From a checkpoint of a small segmentation model: 50862 training examples, 87.6 epochs.
Rows from block 8, named by matrix and row number. Each number is 128 + 32 x the weight over its row's rms, rounded and kept within 0 to 255. All counts start at 0. Numbers have three digits each.
# conv: 3x3 conv (model.decb.0.0.conv.weight, 128x256x3x3), inputs 252-255, a 3x3 kernel for each
conv.0:179161115124136119124113144078046072107114146162133120161150200134113108112120114119114159121105070161107053
conv.1:130101110098088088073052004120137127122153119100088076113107087138131133119149065135128145131135146137134109
conv.2:143122132137142160108126155146159106166134123113172206155146082131156094140172088124139088128138064241157109
conv.3:124046120097050107161093161148125202097106212162100183150056152100113209168114103072053191059093151069107141
conv.4:123133141126130142127123069094166163112194192137200177140093066182188163148194163089134119123104087144184180
conv.5:177163084165146115181155156144090080165160177178120161105056108124117105116154148107076164168164132116136127
conv.6:132118115125114079172144083171138143199233216224228172102146186114152142092120156160098125160147100152121144
conv.7:136125122123121123136128105158136124093108108095090099160155170119137179232200193109097158120077117128072118
conv.8:081074148132105154112159166155141116150109099154113146055096114139175160172161093159194143098118142153139133
conv.9:121152126099122107091097116114090087101083073104081070135071127168099058115112060141123112138137132163075094
conv.10:172122093147103152184157163234181102111121164087175227081067126127158149161129098224114048078122135158178187
conv.11:129153171150155187188166195121144141127117139161170089135180122118111157103090068131161105063122147106103122
conv.12:163128081160148115143107078111092053141121107151149116106102090140145130089111134120134114151152150183180188
conv.13:143110077116101105048137169097118079113152098084121137058090138136150158122147194139113142134096111096070072
conv.14:173153160145126159180141126119183248086164229109185191100135159115119156132202203099146139054062122104152166
conv.15:139152142061114137125160143121179191105097101149117124132148178094078132107121114048107139071029111016055161
conv.16:195143134158137128135120100089081098123149125142143117106140146197154150081120129121081083131128084186158121
conv.17:124075100092136166130167181106083109086102135159132101128134127099131148149134123084162186106158132125189134
conv.18:140136099122117119126121137146131087084112098165174117153139095129128123159132148112129145088115168160171142
conv.19:118144145106144174114170204126091083165128145133132176135161091120177164173194226146125059134149019153103104
conv.20:101070078047079075069118059094149119082097090112122057143103087060088134083091151090119136100121138117053071
conv.21:159126128151143135141102119117154172129161150113115131115108098119096090097109084104160104057068090096093135
conv.22:087113132083124130114108070092119128127136113144145104141106133146120166137153141111128117101103110119162163
conv.23:047074130119137150187180162127077093117088129130100134176138168114072095088062069080078075128066133183167168
conv.24:170158140160155142157159188156170155148147113105127146196193166198188192221216228113123120116135133101089070
conv.25:116123175080090129080076066174251216094196179083140110074077053030096132066081063102157173108173172125177184
conv.26:105146151172162140149156114138171188145151152147146150055156193098073178107079139155155141178129111103094102
conv.27:066108193095098107104128112135127138098047082060081095149189176087114151070107104142114093100095148014078104
conv.28:066079095086122118152170131168147167194164159150118081081100146155091128157051088199148131188187187103123168
conv.29:153154113103099129102119110166186132097142072121109096128094088066115121029089060145094047092060034085124084
conv.30:135107122116072073098084104178148173164104088133133086099088105129092108159126128152105073088083101143136095
conv.31:152137145170152116190175101089154153079128112105113064174175183178143128177151051143123103134152103151150082
conv.32:081116160143120192153115139117096099078062096106074135097097167162142139112111179185112046127114083097118152
conv.33:119152167118175160118161154076133133100115101133131130115088144156192178135141144122077056125106084167119090
conv.34:175142182142118173149156162123109092140160112147131131115118069106126086110149098151115093121161128092160107
conv.35:170174165187194188146168200142131102096082086144133135145098063149088087109132103132200148106140153136134128
conv.36:081132159100139154088122218087049024171161106202180184133134072152149138102097154169111079202155136196157098
conv.37:127114129153149123107107124099135196134152130138137114144134119082139145142164084100130148120122168126161123
conv.38:142130186156156170201198171138111098141099097151102074128138187152123122175152112092137155098108136119108070
conv.39:105132142154142130164146139138129126050089048081077099224151103109124116062103181147125159140150133145138151
conv.40:118140181134135145132123146086139150108105091087064074174106105120139133151177184074131149094064100052047096
conv.41:116075080074113121085100136109157168132191171163187178052087146099078132108140118066054078050067098117113047
conv.42:107104138095117126132138145176136139162135096105095081140172194087100118134102117131118140103115103102115115
conv.43:088074091107125095118079085099103054138180133172192166069058118120122160109167154219230222122165187106144140
conv.44:157122105139126116141127102095074081154086065141097083081100065045076139099088125145107094094113110109071133
conv.45:142093120182126138179084129084036068154121110163134159076071144094105104137189162037053115111113123113132137
conv.46:108138186131129187164138148116116062097148102191194186161103181144093144081104162104144125066108091094107088
conv.47:090091084073087098082096140078054050099101102096124112102147123106104111126084087105064085127049122203135141
conv.48:137110132129125152128085047138100173135080179107106148075116186102117235094157123092137117100115149168179216
conv.49:177135129130101118044057104203173146204154124163133095069086010061100078076101146147149114177187126188187173
conv.50:012097102071169136109194183043081101087120181133183186089064139088047076180095093116053115128065090150073140
conv.51:069080088127140115108141118140117094130096092139094059133214190152154171158149153031128194148163146155192148
conv.52:099113134071148187093182171102137169083197230028047145116168110145188157114122080082162157127175174147191128
conv.53:121148135145133097136119061109141154080180133113118141114083118128136091121157162001092121089125107140147089
conv.54:170138125127096046134098046175169198106089107105130127194134126153099120151100172127115140135128153148156187
conv.55:107082099164105041150192117099105088094111091120103151058083073142145113152124163132171139091092153193119101
conv.56:138136096152120147114074183139115117082082164125126175158091124127132209169195190079092153114122137151191166
conv.57:127137120121133148096153137151149120146139085086110104159195208120132196078128106073131161119105170124125124
conv.58:088100123103102108090120097085074111131078092163124151125158169111130177066004092120092074100087104096062104
conv.59:087088103143114109073074154076132128152115093131101103141137137176157114184144130135149155218155136187177153
conv.60:102111103124121148114135162107130125058114120094138161115119096097089096060068078151148123118135101114122123
conv.61:119094136105145151129166182128169156100160141117083107168211147161191073104082156096079133209132127206169091
conv.62:139124118174120089165105076097109068125141098147152129121138131073106145045085168156103117153119155183132079
conv.63:126159120118140100207153145073073084122136125160167178135131135159181136223200153148107053168143134184196168
conv.64:152118138102097121062065113186087067183103081129128189117088142162116166151157211130116127146128071114165107
conv.65:095099066047055076096073112164171126195128065117076014137112126151183133127161098100147100147166155107108157
conv.66:123140099120137123120151123182141094115101113124133146135085052110110173101107208172099114124134153103158194
conv.67:172178187153164170201196201136130098144115111168153112189117131131088133106061133117084138090038141107054104
conv.68:074121163103118109149158142108138174128065148104086131150152168123072147192132157139096095102098135181099123
conv.69:135139114133082064126090073161197145136179125118114030109060082069095132079134140136115142115147123114186161
conv.70:165170131143118074102029096109151097171159148117121105113074115104076101131118099112155141086192172158161158
conv.71:125141142116083089102036088157188159114123109146096087106159172086125191108170239113160195084066109102093135
conv.72:182193181212192171194181193137181144134164125152168141148067098150087076121118085026112141108067066041086108
conv.73:127111148140137160123127125081068098082067090163135129110109070132149108081122161108159163078126157158190166
conv.74:132118120170113127141114113155161107153141096162147107111161161069135108094088107111113116142074077100103069
conv.75:155113138154131181154151167116143085180166110141132111032052134154176157219179149184167105201197140138157144
conv.76:165171118115141145068134171136174140143212193095125135186140140090066070079076134080118133079079099132102050
conv.77:096097094133103124116081105085110110112130113160169151085093130137087077157082102050066149149094052155154139
conv.78:158071115142098131127175193118107103128106049195130110084100087137108094109172103076139117141097088112136049
conv.79:140094132117122111121146103150176170113120160133107137142148110136143129209130148026041054167137103120169151
conv.80:156153160172123121134066093075132207092157188085101152135150090149120144109134113133089140192175149149205172
conv.81:209114121184132157099143171168134121123089103101083111109117086079125135087104141191168103106140134078124151
conv.82:166203179111166168099158125181180164120154130117175134103131107073107099120151114096131141116107135163112164
conv.83:140135138116152145091112072179210134144143100076092124146058092118043100128124150148211174136153131163138163
conv.84:115149112134147106103104076103101072051097090041102102145073092191155135168173139132060134151154152119132150
conv.85:113159157112150102126172062079153178153188155184126130123131164145121068098072044128079059138098054209112082
conv.86:153139163126122126146129166101051053085087085122089095126143141094054066122117079117101069157067037118075069
conv.87:129124136130130106112079077107123119116112126057088141142087063113147159181104125135081102111119151131136123
conv.88:118159163101089099099062060137118194101106174113167156136088111077101125070103089148154138120102137142135178
conv.89:074111151091139172100132158095129150096141172057076098135163130072143100139170077174188170158169091212217107
conv.90:126133101155146159105142132062063068154175097147145100128132225078101154153184134132154153092138099154139116
conv.91:066116137068129137073069082161215180117187171122142151143140078155150145092140177155131073109112084174179151
conv.92:105054082111094108086105092126155198147158133094160126136171088153122124092162237154166164137117136126110105
conv.93:086066085136091118150109112158163179126114144156112158130110205118097074141106149135065136129060070173151139
conv.94:182157082170118086159126125125126112122090094096132116093125131078134213102166231157139105060124151090127154
conv.95:140099122072104164104145158039063141095102126150125131155157106104094117124068072099092099156146104150137140
conv.96:062116128054119103087130114185161136104063092116127093105103105101122116175209108075106081091147182098150135
conv.97:093069055052111061093164122109132086119122086119103060149110071147131092142099103148145146135107129167178141
conv.98:147153119151169144156151126108118121120128088157161118108099184178137093106075084090104060102173157131168153
conv.99:174162104151152080154129132133109148163152093211216153085063111147062123110119075046022080119132077174166108
conv.100:129187180114144142113150154129195192147191146153187139102073159090060056070057057083154135094137141143135130
conv.101:152123104117098058111132117174128166180149167165144212079107188173068143205128160160144175113121152126119142
conv.102:144128044159148104121135121186122107142095084103083049140109077103118125148100076218143067129150114096124145
conv.103:137168169124160142125151148130170153113154112112107120149178085114160088086083065115174119157133078155129164
conv.104:136141152099116132084108144178230255179208248144207226103140128125160222161176194134163165120167162129143159
conv.105:181144121168102107158124128117161153144139134129110126096206142044139175091122180091119163112152224097182217
conv.106:174204152143171171140155167172222155157182125171177113149082060161139124140170147169191155158185179142128096
conv.107:184119175122106162142145188081119113110158186097162210041089083096118126127163221135134134121189205114133171
conv.108:138176217112121170079130139144187157129147192137140201137081057104107181168151168136175125118104140128115214
conv.109:180151129199131108175144138114086073135120118197198171062031064062090036127177132140096063112155158107103183
conv.110:047080106087105141137163150149101089137086150120155194130065057087144119111168167173150141134148138072116173
conv.111:119176142148154112106129129078149148090153068037070081159171080137196087042139159095146135115154081147214137
conv.112:149124100147101071101100101115119067147135080181211147043086089144071076156159114097094107188165133244210160
conv.113:149177190097137172087174186172160168155194205139179169114096084153103128091124122115156143082085150108125138
conv.114:117101143103106134149124092155125169170110157149109106096137133084157156092127173174145102116146171102131141
conv.115:152124110155125117126100084102096096165148133152153157180087119157147150181148192149175137139180125167124126
conv.116:155134160095137170101098109049144166101108148092098129124156117081184204145077124114109163122177135018146210
conv.117:064085095087087119184176168150064077121104049172202163117190234122138098176133105091074131127060094187116101
conv.118:175186146160131159106141200144176157149150127121111116122122080169212116148149172131077039193123060101092036
conv.119:158163198129155190152163196142116115135101109148116139205150187149092124093113124108090090112072112081076117
conv.120:144124130138141139172150159215185168152187176126139155107099131079131137110098124157136133133123082089128042
conv.121:062148116084154133168187196097099096133128111173187163137175149137093139181102108176157127134118072192109126
conv.122:127123086130137131100175173085128111118118100126147147078078151124106106131116065091078141145085067167095102
conv.123:098092092115083086099107085132145113109079058081048013129145139151175166159122107126077070139155148168172149
conv.124:121119155070115142131176208185134166134071093148157175124082093131125137166186201141086035147086053133148110
conv.125:159124140152150155126127116126115117134154121160130140110069025096120129135179177105060100153088115060112078
conv.126:116098104111131165110140139073107160063092163121120198130065091163112108124140201123183221107083168173193100
conv.127:135165235122188148162208104169158187157148165149166115181190155152146117139143090102102025152084085175196164